{"encoder_arch": "vit", "model": "masked image model", "dataset": "reaction-diffusion patterns (Gray-Scott)", "train_examples": 47500, "image_size": 48, "grayscale": true, "crop_scale_min": 1, "horizontal_flip": true, "rotation_deg": 5, "method": "mae", "mask_ratio": 0.6, "loss": "mse", "encoder_norm": "layernorm", "encoder_norm_position": "sandwich", "encoder_activation": "silu", "encoder_mlp_ratio": 3, "encoder_head_dim": 32, "encoder_fused_qkv": false, "encoder_bias": "none", "encoder_qk_norm": false, "encoder_parallel_block": false, "encoder_inner_norm": false, "encoder_drop_path": 0.05, "encoder_patch_size": [4, 4], "encoder_layers": 6, "encoder_width": 128, "encoder_positions": "learned", "decoder_width": 128, "norm_pix_loss": true, "decoder_layers": 3, "init": "lecun_normal", "optimizer": "adamw", "lr": 0.0029, "beta1": 0.9, "beta2": 0.99, "eps": 1e-10, "grad_clip": 5.0, "ema_decay": 0.99, "steps": 15500, "batch_size": 384, "epochs": 125.3, "lr_schedule": "constant", "warmup_steps": 310, "weight_decay": 0.2}
Rows from block 4 of the encoder of a small masked image model, named by matrix and row number. Rows with one number belong to one neuron. Each number is 128 + 24 x the weight over its row's rms, rounded and kept within 0 to 255. All counts start at 0. Numbers have three digits each.
After each neuron's rows are labels from the 100 images, of 14848, where the neuron reaches its highest value: "top examples" is what is common among them. Only what is clearly more common there than usual is listed. The data: reaction-diffusion patterns (Gray-Scott). In brackets: how many of the 100.
# fc1: MLP up (encoder.blocks.4.mlp.fc1.weight, 384x128), inputs 0-63
# fc2: MLP down (encoder.blocks.4.mlp.fc2.weight, 128x384, transposed), outputs 0-63

fc1.198:155161128137109126142102145139158093152128119118084134131150097130132124150141079119125126106118124127129129172120142130179145137126106100098133097138109087113148131131116134124133169138087133
fc2.198:101104047152140139115135111092117095129122137160133174172102099153091147165090153090142126107133094143123125196145146128110138103128134143168111131122130092138135096132109147147137150127083113
top examples: feed 0.018 kill 0.051 (38)

fc1.51:145129149159107136121084150068134142104164151128165121140121186184141133099141155116132136162148142136136143095141109096100106123132187141144127125157107101134099101129135103117130136100134111
fc2.51:110143105079131169138180138157130156137150036140155125110163109104100139085108107140075124136164122143118117072146142138155145124128113110105157151122148130120125130146113136137118133150083163
top examples: feed 0.018 kill 0.051 (56)

fc1.6:122120140091138115129132118135137118138140137108136096137154102073135121171081110117110130104118087124144098177096175160158140108129049129118096120121152147177150138143133138120109126158114149
fc2.6:130149125160118140139131084120107100161120127162062144148103098154146120097143141107104135096132137099130136171081104102104112128138143146135110141115105134115178117115141118119142103118063136
top examples: embossed (71)

fc1.157:156125067152112124141122117149156129094112076077123093134144088110124118152094085145165133149144151118116108110176085145149091100146136124136110130134133103137158121146115089106164130149147134
fc2.157:120132136135112163105130154148169117155168084098080124158162119121124145136167114081128100110108113099119112175125127138092095146139153128150143135124149135130073109126106107085116125135089137
top examples: feed 0.018 kill 0.051 (35)

fc1.57:145100091143134136120104131131117146127137113120083108117122109151187153148087110118136112143163121128096121124090076113170130139086135150159108065093102125146117146148123076140120112156130118
fc2.57:149083163084138133119137102139135088118119120110121180115173114101130130135136124105123108132154137107149103133124119148111167151125149119170122179124120155094132118115135142140163134154124099
top examples: feed 0.018 kill 0.051 (58); feed 0.022 kill 0.051 (38)

fc1.160:137165168121154130132150080111142159107142084155139092094193147088118147090127111080155126091126108080108137073140143108130131173111171103137129140162151116129117148129170140120110146146140130
fc2.160:092132118099140114126138120141095108177130163114175135142105142154120099141107149170075141111120135088130147142085126134135162160130102144130179143136154158103131122132124143131152070096075122
top examples: embossed (87); dark (63)

fc1.369:113138119142143110123101170099167162128137192155154121185107164085162153129129129129136133096110108147158141068184092088133120156113124151117110130145119125130116138124117108104128102104163115
fc2.369:139147124097129176106163098162100121052141099117144129110135150089103136077145122170119122154164118111123134133130096139138140098126161116121137118112150121125128095149118146139133140128113136
top examples: feed 0.062 kill 0.061 (31); feed 0.018 kill 0.051 (26)

fc1.251:136134115164138112143122178126106131073123168130147125198142152149163143102133085161119122082131116204151128128138087122114127129145134156128099129132154159129120142118108111109135118137116127
fc2.251:145145133097149185117154096130120100139160090118130123104166178111109130091137186120143134193121119099117142163087137100127158089115153124123126139127145131106130120139150147113125117101166133
top examples: stretched (55); feed 0.018 kill 0.051 (28)

fc1.175:117131111092140113140110080095154138176148088126129111169136034097134128144140105138128116114112103143097149164136166092148131095099177125118122104126151106131149148129146128128133130163128115
fc2.175:125101083149121115138118172125142127129079174135066164131111122135111102069121125112145141146115098146151133177177116126144128140147119137137115092132131111108100135135090130128163114160150127
top examples: embossed (71); feed 0.078 kill 0.061 (29)

fc1.137:114134155123135129122158151117137148161137108122070145166127143137135129166143122128079141138130105098125101156158134086118161094092127127144105130150104155120116138153164077098077113150133124
fc2.137:136121092126136112112104091132135116116143128128016133111139128120093126131134133128124116134142124128159090239089119123157102139127150126108111126135132129107160142135116131124104104145173131
top examples: feed 0.078 kill 0.061 (30); feed 0.062 kill 0.061 (25)

fc1.56:095173189149108124101141109136159104117133145120137134089123149123117171130146135099127098129120103122122139108124106106173086068118144119122113086131138125115136127150108110122113159120167146
fc2.56:132125144140173130130148128145113154123076162095119106095123135146092135131121133131113133150178144111156047136136163176083101163123150080118126102080127161143176118117119114132107117100114140
top examples: stretched (62); feed 0.014 kill 0.047 (36)

fc1.247:124191121145111112151071125114127176128136138165138118110147140128137135123146105117125124153080118138110108120090116137157112130121161139134153099177123107144160165158097128093104124114074082
fc2.247:112161118143106150135114121116171128137156155141017113148137127121144127102125129124122130122125142121117132255124113113152133104127121131137139142130128127103132121143137144131114122143132123
top examples: stretched (83); feed 0.018 kill 0.051 (61); feed 0.014 kill 0.047 (37)

fc1.161:142155158116210117163142153115117108066159095097160101160121137116132133148093124169127117170135140148132121171105136113155119078148131113133109145120172129125135122138075139141076107169130122
fc2.161:129123116130104141116123086111149118255124118140117144141139127143120148117124152098105135123116103111125102167069178127145157115136169142132132126113113122094144115121140133140141090127115138
top examples: embossed (67); feed 0.018 kill 0.051 (26)

fc1.241:139153139123127120074120112099142133115138117149127118114125151097121094123133128128097140131154154094120119106151132152135067104118121132111069136137138128127140113147162124125109141120142140
fc2.241:120172129136125145162109125158080104118159133115132112168121149113139127127112102091136129116104136117114151155098129155113164136108106147100150177092128144097106095114085126161175137151118101
top examples: stretched (89); embossed (86)

fc1.188:144149096168203127128174126113136134118132167137118172196124121135140107117102124156126124107136109077128124102116152143111117133101174113138125106144127157128138161123145100107146141157125108
fc2.188:129112139114124181135109114111110123162145121133150100103138131112085155129059103111106139132112125162116137078167134143160138120132134115139112134111097126065119132155105157113106141088116156
top examples: dark (37)

fc1.141:119108124159158085143112133101105120104077128155164120122125100140115110127153158114174060132143160075132152108117104186113129153121092125131148125113119119126157150139106110107149122133095107
fc2.141:116109117124083107141119073161125138069133130180148131150137158133088102121112134130131079179118128140155088143128151156126176129113115157120151124108123087129176124119138129089153125105137126
top examples: feed 0.022 kill 0.051 (29); feed 0.039 kill 0.058 (28)

fc1.230:105120099154148122133166133150144156113148140143095106165154144102141116108140158065122132063144098124123152114126103159082122158124098134124138080133131142164118112124101125108082101155168109
fc2.230:140135172105122128129110127122121109166123115111207141126122152130111133114144116113115134196121115117150107100136135090111176103131156138124148147120122127135097165145170136099113146124152138
top examples: stretched (50)

fc1.79:129122142130189118128149097107139159107126138142122106166130114073138122115138067120115137065112087152142115108122137130131116110125082152123114116136128140148130151130137128123114112147091119
fc2.79:116138160120128156124125085158081134041118133119146158143137142109125104081139178142113141146143100105131144156116107134138135130148146126115118127115154122104113092110122138143177101118103136
top examples: stretched (96); embossed (79); feed 0.062 kill 0.061 (34)

fc1.66:142115137115146116149107118186110135119179188139084099156136146111160129135114130113140108118133075120119137141128136164156093094104133137156114127145130115152067160145109146096123129148093155
fc2.66:135097140141167160153096188078113161145114087139133111118109112097157126156070153128155147098133100122147099152139157147113139099120111082109149099125133142139106107148139118132149131097119096
top examples: feed 0.022 kill 0.051 (27); feed 0.018 kill 0.051 (25)

fc1.31:164111100155200117123141171151170106121123146126067147163132086139146105083142100113118116125153149123114148119121139135120131159121174109124119094156093148156114112120097106118134138107135118
fc2.31:117103130117138167136114107137116124177124145149206170117112065136100138080140117115103139108132086131128117117152139170144139068147076114116132149109124101142143135136132121140121125124138137
top examples: dark (37)

fc1.120:118158097121130099101106132118125117165089127133121124139141130126108104121103140153194117131133144133034153150115147158118124159129120177122123099114102114107109125144131109161098108151140157
fc2.120:126093121097150141132150122193112153118103117169118122136134126119106145109163073117082123105104152101155097137099113110155141116094171129157130168117127088141108109113151109124113134158116114
top examples: stretched (53); feed 0.03 kill 0.062 (30); feed 0.026 kill 0.059 (30)

fc1.49:130110140132134124160117143130166133148138141149081123102134142124103127155113108100126121071123121097111127119136125124126132106123157130100108126119177085126138143144112141130127108115132156
fc2.49:143158129114137117096088084111103173071145125092062134146138121106117152185147144167087130143118142132139121168136104114121134177132110124143121146108110136127114132118112135123123122139150114
top examples: feed 0.022 kill 0.051 (44); feed 0.018 kill 0.051 (43)

fc1.254:165162100153096114114179105111099136111158129136164188086113104112136150142118143079110132116123103150116137093182135114138125122113181147123130125135157058084124116134155128129141122137101096
fc2.254:113112149092154155105108082114145157112109164111184141123112186094101133140101128143070147119150106127143127109135151135134156114140139132138123130083111173094136144156128147149146145123095135
top examples: feed 0.018 kill 0.051 (37)

fc1.41:127144106129125109130130112124159096126131153125121115135151086125130148125112158167111120080081127110151122112119148177169150114145089144099109105128128131106103117135121113123170091152131108
fc2.41:128113139135128142122141139137122121096134147131132115159086166093133115128119122132156137120113123143134104135182105135125099122132141122184120134108139146123143097138116123123134159096121128
top examples: stretched (53); feed 0.018 kill 0.051 (25)

fc1.37:122170117101174124138108127131128133137157103146134113139132125143132148226137108172145114175115134150117124119134133145137124142123209121145108115144125108121111108130189123126163168086128142
fc2.37:097123094134107147126135189144115121152124146138104133118151088122139104079140123064125155106125128117130135141138125159113152177130077124138044125124125131157154148133081139128122113147187126
top examples: embossed (93); stretched (53)

fc1.179:139167081120119105138147134125149111161107121167100166132151175156141162066157120088120090116125116095114115070135111129089155161134149106166118138144084135103149134123155122128135106149135129
fc2.179:133112179112168125126123208135127115099132149101194106122106166114109104147127116167118118127117152129143156125180156134144141096136124110121166101101136138138093145148143148108122143090104121
top examples: stretched (80)

fc1.25:133145148124167136124118127162130106144152148110026086090163099084126110189129126109129141122149158171116161151119111165109127162117085126088142095132161104128088154131154128121107109102132126
fc2.25:091104157143116119115130113098116134051130119153171152158110167121136141112166181090127142148133095102131127153156148101107115136146142134186105146124107142139136098122128128121139125153058113
top examples: embossed (94); feed 0.022 kill 0.051 (35); feed 0.018 kill 0.051 (34)

fc1.134:127140194142096128121129093124146168104135086129107102142131126158119136138132101086111116113152121121126131118177102178126135090108177088125114129173143118145137132134129133090160162173120098
fc2.134:153081176093189133111155134133166091154105109123164105126132134095119121156134131144122106114126164127154112092065110120105158137134162116150125156112120139108169073117093130121111141134134142
top examples: feed 0.022 kill 0.051 (32)

fc1.245:143158165125113092131113107112163149139149186151134085133134157116118105122144085124171094131171118114130156159144133141141120103112105127063127093184147081148102169148114108123157129124128124
fc2.245:128127152166112144097068168126159129157148144134038154110116114115125133130124127137126133177157135147119150208124145120101150101148087143137124138093087139115116146151132140159123124146147134
top examples: feed 0.022 kill 0.051 (40); feed 0.018 kill 0.051 (40)

fc1.211:118150091098095128127136167164135121166155178127142158149135158090143126080095120140140117161114117156114154151101109174131132134097161092173122080141120169156127092130164113106107099134179138
fc2.211:132129071138148148142156145083111086129135120169139124129129124145125113198126095096076136072149142093132126145160122108109119119139086133124109127125100135119133183143108117090146139112114129
top examples: dark (42)

fc1.238:139170121118110123169091135125094121152174139146139113109094119180129159112113130116116128122130078113116156114124119115125125123114169119158121086129126135130130142130124110068127060151103143
fc2.238:127132109116114124145173146138104140114107145126156156121139176134119133130138122110143114117120168121137148119164111157170120102084129114099150182117092078095118119105148120086159165120117127
top examples: feed 0.039 kill 0.058 (74)

fc1.360:111156135107160111162087117165125125104135113146156107176116153145155156153107140141107172140164128154098127144122134157120098122102153117109114101129137146146111137142105058142139102140101139
fc2.360:150100161134121123107160155118136184100131157163118116112125115125107097120148141133107117164107124115123106123147096128147160104105083132126111171111132093088130099120121191085125203128169129
top examples: feed 0.018 kill 0.051 (41); feed 0.022 kill 0.051 (35)

fc1.27:183119106113118131148149077130121147093140100111105134094127156143118173110143072134143090108102130158151152140131100110139125104101150123129143108169182096159110124143077098092162145091103090
fc2.27:093132127087090118098144137167133139162115156175161091182145131129097147097120118161123108169119166103090119100113146092125124165136085144178126163114099099123135109118143114161108158177158127
top examples: feed 0.018 kill 0.051 (49)

fc1.77:167147172107141128050097108147102142147103176128095128107159144147103155123138099101125111155127089096106183135164103109118123134107138148118101160152114152111095155135066112118107153134145114
fc2.77:113093115118150123103104174119176133133162116165148090118127106139133114125160141129127129111144093174149070097095138122094113153165123114157116074134159122114151140104150149091094090128133165
top examples: feed 0.039 kill 0.058 (78)

fc1.362:121113118150106122131140077109124140139109142136123127139148177170140138149151120099155116153107148107101100156130157116133123150095131154134134105147120129134111134141138104118114090138105119
fc2.362:129106144185159159111137196057154126139124122110119161104101086143116122144135131177104089160151065132123166139131127142135130141151075130134147109086113153107166123127155158142165150129126118
top examples: embossed (100); feed 0.039 kill 0.058 (63)

fc1.74:149122096110227135151103149124157107119120108111084153178135086135133130115136084186141127150153125108116121148113134136136132132127117124137140125129107128098131135135110123136080153146058127
fc2.74:127100149177097164125111105095129133110123182142133127132096111125096114148112146076126114107093093134139098172134182130113116137148107124162158110119070110155133095139136126115126119149199162
top examples: feed 0.018 kill 0.051 (36)

fc1.73:149097112104157118151099090084182105084113100132109118142132159133124130142157124112136117151102109069135093108123106126151128163144113147143101120154082131128137153121137130115123158140069124
fc2.73:127108192149167130123173087154103116118131124139134164144088171137119100075113149136149128106119111150117151179122166161080111136122142127117142105126137103119128090121142139137126140141110117
top examples: stretched (80); embossed (80); feed 0.022 kill 0.051 (35)

fc1.232:126123157137064125124139111114133134156152115090109133130102141127120108125119161155105095169099128125139120149124092157150131115109132164090122070118168092089173208138134094142124124141125135
fc2.232:116128105128150144119136093118107132107120130104085159157078077118134143119170174145122141136117143126157129140174117116120111127135123136143095083157075111157115183128115115153131116135105123
top examples: stretched (94)

fc1.43:137139106116126102148079136114127112123155085153134148179126122136147138176137101117113113135117073120121136116146184102114125119108204099125107085143140103148161164125162130119132126138125133
fc2.43:122122071105139169148136108133129148170141135129102141125140130126091128079110104107150134120121149121113127177178101141171135132134108111132096134106124145070109111147086139177151130117136128
top examples: feed 0.022 kill 0.051 (38)

fc1.16:109136134129117120137095146117171127173153134181073129106159148127116128130120088096138115114123110107122098102152149117144132158120150126086092110144126100109145122139153118109162139066122140
fc2.16:114124089115143133126145092150095148022141123105124153139111152107108128086134145138136134119143101131129161190174095140114120132125072142125134157111151129108093117125098152146110123141044105
top examples: feed 0.018 kill 0.051 (80); stretched (49)

fc1.146:155151153082139126158127133143101120150130126116113087087124122173165159127140095090125163129112071102081187148155130108133138137142152112144116118136088135132081165130098091150112112137136114
fc2.146:157151111213131124128072128139133112116145120139134154141155152085129112113092081143158138109139154095102151122126160161129120137104132143065133141137135151132162079128079129127162136125103130
top examples: feed 0.039 kill 0.058 (62)

fc1.223:153144114161079127134107124122170161120079156139089123120155114171132148136148126099125126138108137151123129114122106111117138156142168103161135149159111101116103121120135134134141150147092146
fc2.223:092107151141140106139131125121130127074136123145162126158105173123118133102154145146144131154124095105135146127174159139105119141140135120144119133097106096134144117135128136125084126096128116
top examples: feed 0.022 kill 0.051 (36); feed 0.018 kill 0.051 (28)

fc1.96:126151097129155126145089179121163127115136133099090137123103144173121142084123133126145113100120127067137117163096082112083134120118163142116114114134128134131116110144080136105121108079154123
fc2.96:153120138129116131111153099101122155127110089152150155139150124134107145149114155135153123116110081165140119127177152135161102136155119109115127127123128126115108126147112133121120143165121161
top examples: feed 0.018 kill 0.051 (33)

fc1.203:169128114102119129124108153132103084142113158122099131108154108119136160154164104131128103116145077154092170123142095137134102130129165119160120135120107146113145102131103103065133145149136117
fc2.203:087147145144131124132147098117137176108145092127149106139096156146131102111102149135142129137114167106147095117115156127113149127130090128110134102149137102145123173121139126156121129107106131
top examples: feed 0.039 kill 0.058 (47)

fc1.131:132137106178130111113101156142137113106089097113153139130134139103123134163109159104166068163145133121135146171127136113132116133120093109163131126131131122124119163146176108125136105156151100
fc2.131:153112161104125133123167153158139183111101146118097135138112133131113106113124182101141061127122116125176118183132071148157129123109111099140137131119123094111123120139107169091102141122148102
top examples: embossed (84); stretched (81)

fc1.220:092100150128102110129076106144141124114142137118134128110165132128112126084122122136171134111100142142096118111128120176149128169142139150151151118135141112150196151144086135103119139099133112
fc2.220:136122135140168126129134118110136151135107124119083106131143108145141102100105150100130128128169114089112091191100104131190132149133154135103137147160140136112116066145131178137092121130171115
top examples: feed 0.018 kill 0.051 (72); feed 0.022 kill 0.051 (28)

fc1.24:107128136088138050108117125087101123147133121126133080165192154128095130147176081146138133189136139190065108171149115145130104140139105167123133123177086118097147156140141094123147098099129136
fc2.24:102145124103094117146140135144131109086125156135107160141112134116093151099154135128096135083111180093107146166118113135146120156122149164161130124115138119062089093105140153110114123172133169
top examples: feed 0.078 kill 0.061 (29)

fc1.228:131158105124117139136118167144200155164131132136085158114090120133125117068121078151144119113142109126130116111123101114123118126117095113113125118151084142135176091145119104127124115119126131
fc2.228:135118120121135160132131144120117118173111125116162143126145114138120121156144151102121136114158129112153170172146147112105135087135108137112064132102126118108086148133126120121134116138154108
top examples: embossed (81); stretched (49); feed 0.018 kill 0.051 (41)

fc1.200:193095116131143120103175142130141115110116114133130104138131089127127107105157155099130126136122135120108152159165102148119154119126089154139111095136188099139122167145125114121086143147105132
fc2.200:114114100096114134127131123131126128161122146091134116153179133141131108109169133143116121123101126140154123136106118166096118147136195136153130135094098142082151100114109118124175112126084133
top examples: feed 0.03 kill 0.062 (35); feed 0.026 kill 0.059 (26)

fc1.14:113182136101114113107102154093105124090148096129109081098115106114127121132100109155176130131161131102106177157153077092147117094123147110160098157179101141107119121149134126105123123177157128
fc2.14:102155141120120125123100118140115164107095176126037107090117103139121140144104168137102144130152106127121150187115122110094131100139152114126116128137126122097063173125156124113146124133169141
top examples: feed 0.062 kill 0.061 (28); feed 0.078 kill 0.061 (28)

fc1.105:168168106112125116161108088152137091107096092126119136130185136117143112157111167091153127137129148127103078100137147155134131182131136133116152109123106127108121141144086072130187087135058110
fc2.105:159124189156126128139112136127107125117137135167093132152115146107113166133137100140085152144152133118130122175137155104100123097110123119085127160129128166146116121125118103173097148118192128
top examples: feed 0.018 kill 0.051 (47); feed 0.022 kill 0.051 (31)

fc1.46:127165149132132121150096150085153119109161099139191123124172189139151164135119105139154105173127161122130122113163111125158114089126206119130159127142138086135110122118106123123132070125159123
fc2.46:130099150120111173104188076145122141193136070154162155119153104152102134130132174106079125136146111132098097143109175135122146097136131118127175127119134149091140119159120132116109139119062150
top examples: feed 0.062 kill 0.061 (29)

fc1.213:136146148124112125115162108146149114092132113086126119103167083117136119144115128103190074130156108108089113112137116129131096161154129138140122120132176121089143136149088131146082089126084123
fc2.213:123150172110124115145143195110108109148132136100127136123114151170136126150157184103107116113099109145138118152112067152112116102139147107135151126097117175114125156128059161119109128089139142
top examples: stretched (56); feed 0.078 kill 0.061 (36); feed 0.062 kill 0.061 (32)

fc1.4:148147114118141135129141140133131169131129107145043109121120120103132157126152134135098116108098080101103108132127101116142127125117173168142129125119104136105155146139120132084122128170120093
fc2.4:103153079097087133111119115174141110104146115149097163168141115127130080094149121136166115125091161096108146163116125121136130127139111141128119127124084132097124109133156134136117110172123142
top examples: grey (34); feed 0.078 kill 0.061 (30)

fc1.170:160151183101125133081131124174157119141131076086084129113129101106148129138145117080138057137119091163101135152128126101127088147157097100130132099145135108121136140152077146140120143084166094
fc2.170:120105186119163135121110204073114131125126150129156128095100110178140124166090193159129133130160090141104098094137127165115156138141086114107133117075094152121112094103126148134123145145135126
top examples: feed 0.018 kill 0.051 (39); feed 0.022 kill 0.051 (32)

fc1.36:082137106093104122132143120109089106134129160150142056134160167136141158079158144149131128125127128137129113136143149163141141102120074162112132123133162138131140122133104138125160129120149105
fc2.36:117155098107149157125132110154135127111158094107134122107129114126133119116120127143126144156144144125120113113109089150062160151108110129138053157124154140128130156145132138119109131107056129
top examples: dark (54)

fc1.69:140155134092115117178142125137171155108139091086117134109105133169159130126126073109157169096168097135116179135118106110129130119089115104137095123137159140150113146145100107125135108112099138
fc2.69:137156100129151142135112108133092087138093142173106141164181181079122138104145092130059148112102173084146142157146118129105142115081157134105131156173120127153113141099126097111149128130120118
top examples: embossed (86); feed 0.062 kill 0.061 (50); feed 0.078 kill 0.061 (42)

fc1.84:122123068108126118143087103058119147117123085142172144170109107139120144200171115155138117141122099124099133101150118089115119115125192144139114141141135118110116173132174124129152123163146130
fc2.84:121123140122118136106167155179139112095134163120071121114143129125122112034134134148118136136107133143135111167120166164120143156136126114147127097115151137108113086132091148154142118119115130
top examples: embossed (75)

fc1.156:139144150120087111140104087113098128127160130128131117129113136130116089117128078102132115153105109110120143129127117149142100127077144143136133138143152084094115140136117139073180137176131121
fc2.156:109099191088125142110149130151148178094078153121102121129112117146118140093149141114086120132124092129102133135134097105156128101118112119155118156105110136095112126116102141135085169153164128
top examples: embossed (97)